A small encoder-decoder image transcriber, trained from scratch.
Model: 12.9M parameters, 40-pixel images, encoder arch pvt, encoder widths [48, 96, 192], decoder width 320, decoder layers 8, decoder norm rmsnorm, decoder activation quick_gelu.
Training: soap at rate 0.0017, 4100 steps, batches of 64.
Rows from block 5 of the image encoder of a small encoder-decoder image transcriber, named by matrix and row number. Rows with one number within an expert belong to one neuron, the router's apart. Each number is 50 + 10 x the weight over its row's rms, rounded and kept within 0 to 99. All counts start at 0. After the name is the row's rms in percent of the matrix's.
Before each expert's rows are labels from the 100 images, of 14976, where the router gives the expert most weight on average: "strongest on" is what is common among them. Only what is clearly more common there than usual is listed. The data: analogue clock faces. In brackets: how many of the 100.
# router: slot weights (encoder.blocks.5.mlp.router.weight, 8x192, trained with AdamW), inputs 0-191
# up: expert up (encoder.blocks.5.mlp.up, 4x48x192), inputs 0-191
# down: expert down (encoder.blocks.5.mlp.down, 4x192x48, transposed), outputs 0-191

# expert 2
strongest on: square case (83); dark face (64)
router.4 106:47 51 37 36 53 53 45 41 64 41 24 44 46 36 42 44 41 40 50 61 52 32 58 46 56 66 47 49 65 56 30 55 51 57 38 49 51 53 45 37 61 34 65 44 60 51 56 49 47 49 55 61 51 48 49 49 71 49 35 62 32 50 19 67 54 55 46 51 52 50 72 49 74 67 55 64 53 47 49 63 38 49 59 52 54 41 55 59 54 50 55 53 41 61 43 38 57 66 64 55 42 39 47 64 53 48 30 29 39 36 58 44 84 59 40 57 60 74 57 54 63 53 41 65 47 63 46 38 57 61 53 42 45 39 46 65 40 53 54 58 61 62 48 63 43 53 44 52 48 45 42 44 56 52 46 49 53 58 41 53 44 53 51 21 45 45 59 60 48 51 50 49 63 56 50 37 62 46 39 48 55 59 50 56 48 52 52 33 40 50 36 49
router.5 104:60 39 55 47 47 52 27 74 52 62 51 62 54 59 52 58 43 41 37 55 59 63 51 50 45 59 51 40 48 53 49 44 61 43 45 66 49 49 63 56 41 39 49 38 48 60 53 31 59 41 40 52 50 51 31 37 38 72 46 52 69 55 40 61 54 46 40 41 50 49 60 43 44 41 58 52 41 43 25 37 36 56 40 56 30 39 38 36 54 59 42 53 54 62 65 40 69 39 56 29 69 51 54 38 51 51 45 49 35 36 25 45 48 46 50 63 40 36 65 48 38 45 58 29 50 61 45 46 53 37 57 47 47 49 58 38 49 45 37 53 56 44 50 72 62 38 45 45 30 36 35 47 45 29 53 45 27 51 57 51 69 50 57 49 43 48 48 47 40 47 60 46 49 41 42 50 52 64 40 49 33 53 56 57 67 44 50 36 54 58 45 52
up.5 097:44 64 33 47 57 57 38 42 40 36 37 41 66 48 50 69 51 29 51 49 48 55 57 58 57 61 58 56 45 35 43 37 69 47 48 67 48 48 43 46 54 39 50 39 51 49 49 66 39 43 51 71 50 57 63 45 42 46 70 54 51 60 60 66 60 58 61 49 36 62 40 59 47 46 40 41 64 60 22 51 48 32 64 62 47 63 39 45 38 38 43 57 38 41 54 42 46 23 46 51 44 45 64 61 42 61 56 32 54 44 42 56 45 53 45 61 55 64 55 34 36 62 52 59 42 31 43 35 40 42 41 46 53 54 64 65 55 59 69 44 53 45 51 69 50 42 38 62 53 53 59 69 47 51 51 32 46 53 42 56 58 56 62 32 52 59 41 44 32 38 27 53 45 50 39 61 56 46 54 53 59 48 51 59 49 58 55 53 52 43 40 59
down.5 103:41 38 60 51 54 34 40 39 37 59 58 33 25 59 33 53 48 57 76 71 55 49 57 57 50 49 75 38 38 50 49 50 59 58 50 47 42 71 49 43 61 53 37 52 47 34 58 50 61 45 56 71 54 55 53 46 38 38 60 47 58 48 61 55 40 73 50 56 46 54 39 35 59 62 56 56 46 55 42 41 59 52 33 69 52 38 54 40 77 41 46 49 55 43 56 44 48 49 36 52 58 50 58 42 62 41 45 57 60 56 28 55 64 49 49 78 31 62 52 36 58 50 47 38 58 35 45 47 53 42 57 59 68 49 49 36 45 25 42 47 65 55 55 59 54 51 50 47 54 53 42 52 50 52 50 60 27 58 51 39 43 52 50 54 59 38 43 29 55 45 60 49 49 44 62 60 47 34 42 58 61 45 41 45 45 47 50 47 42 44 51 38

# expert 0
strongest on: square case (79)
router.0 094:46 72 39 64 38 38 32 51 31 43 47 47 48 65 66 56 26 61 30 66 47 59 44 55 56 52 45 40 63 53 49 55 54 61 49 52 52 52 56 58 70 43 41 48 67 36 40 46 60 47 43 53 42 51 51 53 52 62 55 35 44 68 36 37 47 40 47 66 55 47 64 50 48 64 55 36 58 54 43 48 49 46 45 48 50 47 46 56 64 49 45 55 56 41 36 43 55 55 60 59 55 46 47 52 55 44 39 54 50 48 45 55 48 36 47 65 38 41 46 59 47 43 45 46 77 38 63 73 38 42 41 41 22 47 65 55 41 52 39 57 28 45 55 41 49 64 71 46 54 47 51 52 41 50 46 37 59 68 48 64 56 63 52 56 37 52 73 61 41 54 45 59 50 52 56 41 59 41 54 67 75 52 49 65 46 56 34 41 45 42 46 34
router.1 103:52 62 43 63 68 50 62 68 52 53 60 53 42 39 37 54 46 34 35 50 62 51 44 50 52 38 56 59 67 71 50 66 54 54 63 41 47 50 68 42 51 43 59 44 57 57 42 54 63 65 40 38 49 63 56 58 60 60 56 41 59 50 45 29 61 57 43 33 54 69 53 49 44 54 48 46 58 57 57 43 60 54 43 46 71 51 68 45 46 48 40 43 44 47 62 61 39 63 54 49 32 52 57 60 62 35 72 55 54 43 57 57 52 51 29 43 41 27 40 31 62 49 42 55 57 35 35 65 56 58 53 48 39 54 31 57 51 41 53 60 40 66 47 57 45 41 61 47 34 52 44 49 53 50 62 30 54 54 42 48 34 49 50 39 58 58 58 53 45 51 54 57 25 42 60 61 40 64 27 49 36 36 42 39 53 40 39 52 53 45 47 39
up.5 115:49 44 51 52 46 55 60 66 45 53 34 66 55 66 38 51 56 39 54 32 50 68 53 31 40 37 49 47 48 49 32 34 49 52 50 46 45 47 38 49 49 70 57 37 52 47 45 45 32 34 61 63 48 51 42 55 56 68 55 68 46 63 33 57 71 64 48 63 53 53 51 53 63 53 37 57 35 50 49 62 64 62 42 56 56 44 51 52 48 48 41 61 49 64 61 24 42 56 63 47 66 52 58 57 57 54 52 63 54 59 58 54 41 71 76 30 56 55 44 67 36 46 34 47 43 70 45 53 60 49 55 57 31 39 46 66 58 45 42 43 22 58 52 34 52 63 57 67 60 52 48 62 48 60 46 57 51 38 41 50 37 53 44 48 45 44 48 49 51 49 60 63 48 55 55 44 43 42 53 46 40 54 51 51 71 50 52 47 34 65 44 59
down.5 107:48 54 48 53 58 64 55 51 46 51 60 59 37 46 46 42 47 52 62 50 60 51 39 54 42 58 43 37 31 40 48 59 45 44 42 45 63 42 54 61 45 41 31 65 64 56 53 47 57 49 43 45 47 44 65 39 41 47 35 48 54 46 38 68 48 52 43 58 48 55 62 61 33 35 62 47 69 41 65 54 55 42 23 40 47 61 48 48 53 54 46 52 35 45 53 38 61 57 62 50 56 48 44 61 54 55 58 68 68 51 49 51 49 57 44 32 53 82 59 54 51 42 41 35 52 60 57 42 45 49 30 46 54 41 68 35 53 51 53 66 39 69 40 42 51 32 59 39 30 65 49 45 41 54 47 57 54 48 73 60 60 51 38 50 51 49 38 79 61 40 26 62 66 48 62 47 57 44 51 50 64 53 40 56 51 32 51 58 40 47 54 49

# expert 3
strongest on: dark face (100)
router.6 108:32 63 52 55 38 43 58 41 33 42 71 46 40 51 47 60 63 71 50 63 35 56 61 58 49 43 50 75 51 58 50 52 50 56 45 44 58 57 46 61 44 39 45 47 51 42 50 44 47 52 52 61 37 41 50 57 42 49 43 42 39 62 56 57 53 70 46 52 45 35 52 78 38 54 47 42 39 62 49 54 55 43 43 45 34 62 45 58 70 57 52 49 51 33 32 56 61 28 43 55 50 31 32 34 44 42 67 40 57 49 65 37 44 65 52 35 56 63 50 48 41 53 51 44 75 58 51 66 59 47 65 81 61 68 50 64 53 54 57 48 67 52 54 37 42 51 59 67 51 50 60 58 47 77 58 51 46 52 52 54 50 52 62 54 54 42 51 42 65 36 43 54 60 51 44 40 55 47 57 52 40 53 50 34 43 49 45 49 51 47 38 61
router.7 090:54 38 51 37 52 28 50 55 49 66 36 35 46 46 64 50 43 55 42 61 42 65 31 61 56 57 40 52 54 45 44 54 56 51 58 50 67 71 51 41 48 52 48 39 74 55 46 64 44 62 53 38 37 56 34 43 62 43 63 42 40 42 56 52 65 34 59 57 45 38 43 43 55 50 43 57 61 47 53 57 60 50 57 36 43 38 53 54 44 40 55 46 47 43 54 63 48 65 57 45 58 70 49 49 55 31 56 58 59 33 51 63 52 47 47 55 48 46 40 72 53 40 40 44 63 57 40 47 33 47 38 40 35 54 54 40 40 55 52 57 35 57 52 57 46 59 55 47 22 38 31 55 48 76 48 43 45 46 36 58 63 54 52 36 56 63 72 40 68 34 39 57 54 50 56 57 39 47 56 49 53 64 69 50 39 59 63 65 58 62 49 62
up.5 091:65 42 36 62 70 46 38 58 55 57 25 50 47 63 34 59 47 41 60 36 44 52 52 47 70 49 66 58 49 67 58 31 39 48 59 37 47 48 64 33 37 59 63 47 63 40 51 33 57 56 34 56 35 53 52 57 61 31 46 57 31 50 56 42 42 57 53 44 53 60 45 47 63 46 51 41 58 70 32 45 54 52 51 60 46 49 53 54 56 50 40 29 44 53 68 48 55 52 45 53 29 47 70 63 44 52 44 45 46 50 46 62 47 40 48 62 65 32 44 50 60 58 35 53 67 45 59 61 47 48 53 62 62 23 51 25 58 54 42 51 64 26 55 53 36 66 47 48 46 48 59 44 52 57 36 57 47 42 45 41 50 36 43 60 53 37 54 48 44 55 39 45 59 52 53 59 48 44 63 49 46 50 61 43 53 43 54 41 48 61 51 72
down.5 100:51 40 47 70 49 62 48 41 33 57 44 59 46 47 60 56 32 33 56 32 44 58 47 67 52 43 32 32 49 51 57 49 55 42 41 75 54 40 47 57 67 41 43 53 45 64 39 42 62 45 51 48 57 49 51 60 53 51 48 49 69 57 48 38 45 36 57 63 49 29 62 42 41 53 50 50 44 52 54 62 53 68 40 44 66 52 54 42 54 44 50 73 47 54 33 44 37 38 43 34 42 54 51 50 45 47 52 46 60 59 50 52 54 56 41 59 38 33 56 53 46 67 56 41 48 53 74 48 44 51 48 40 53 56 55 48 38 56 38 50 60 53 75 65 46 40 48 33 42 39 58 48 43 49 50 44 42 45 35 62 51 29 48 50 34 53 27 61 55 61 54 42 55 66 62 36 68 48 36 30 69 54 37 33 46 70 49 60 46 50 49 58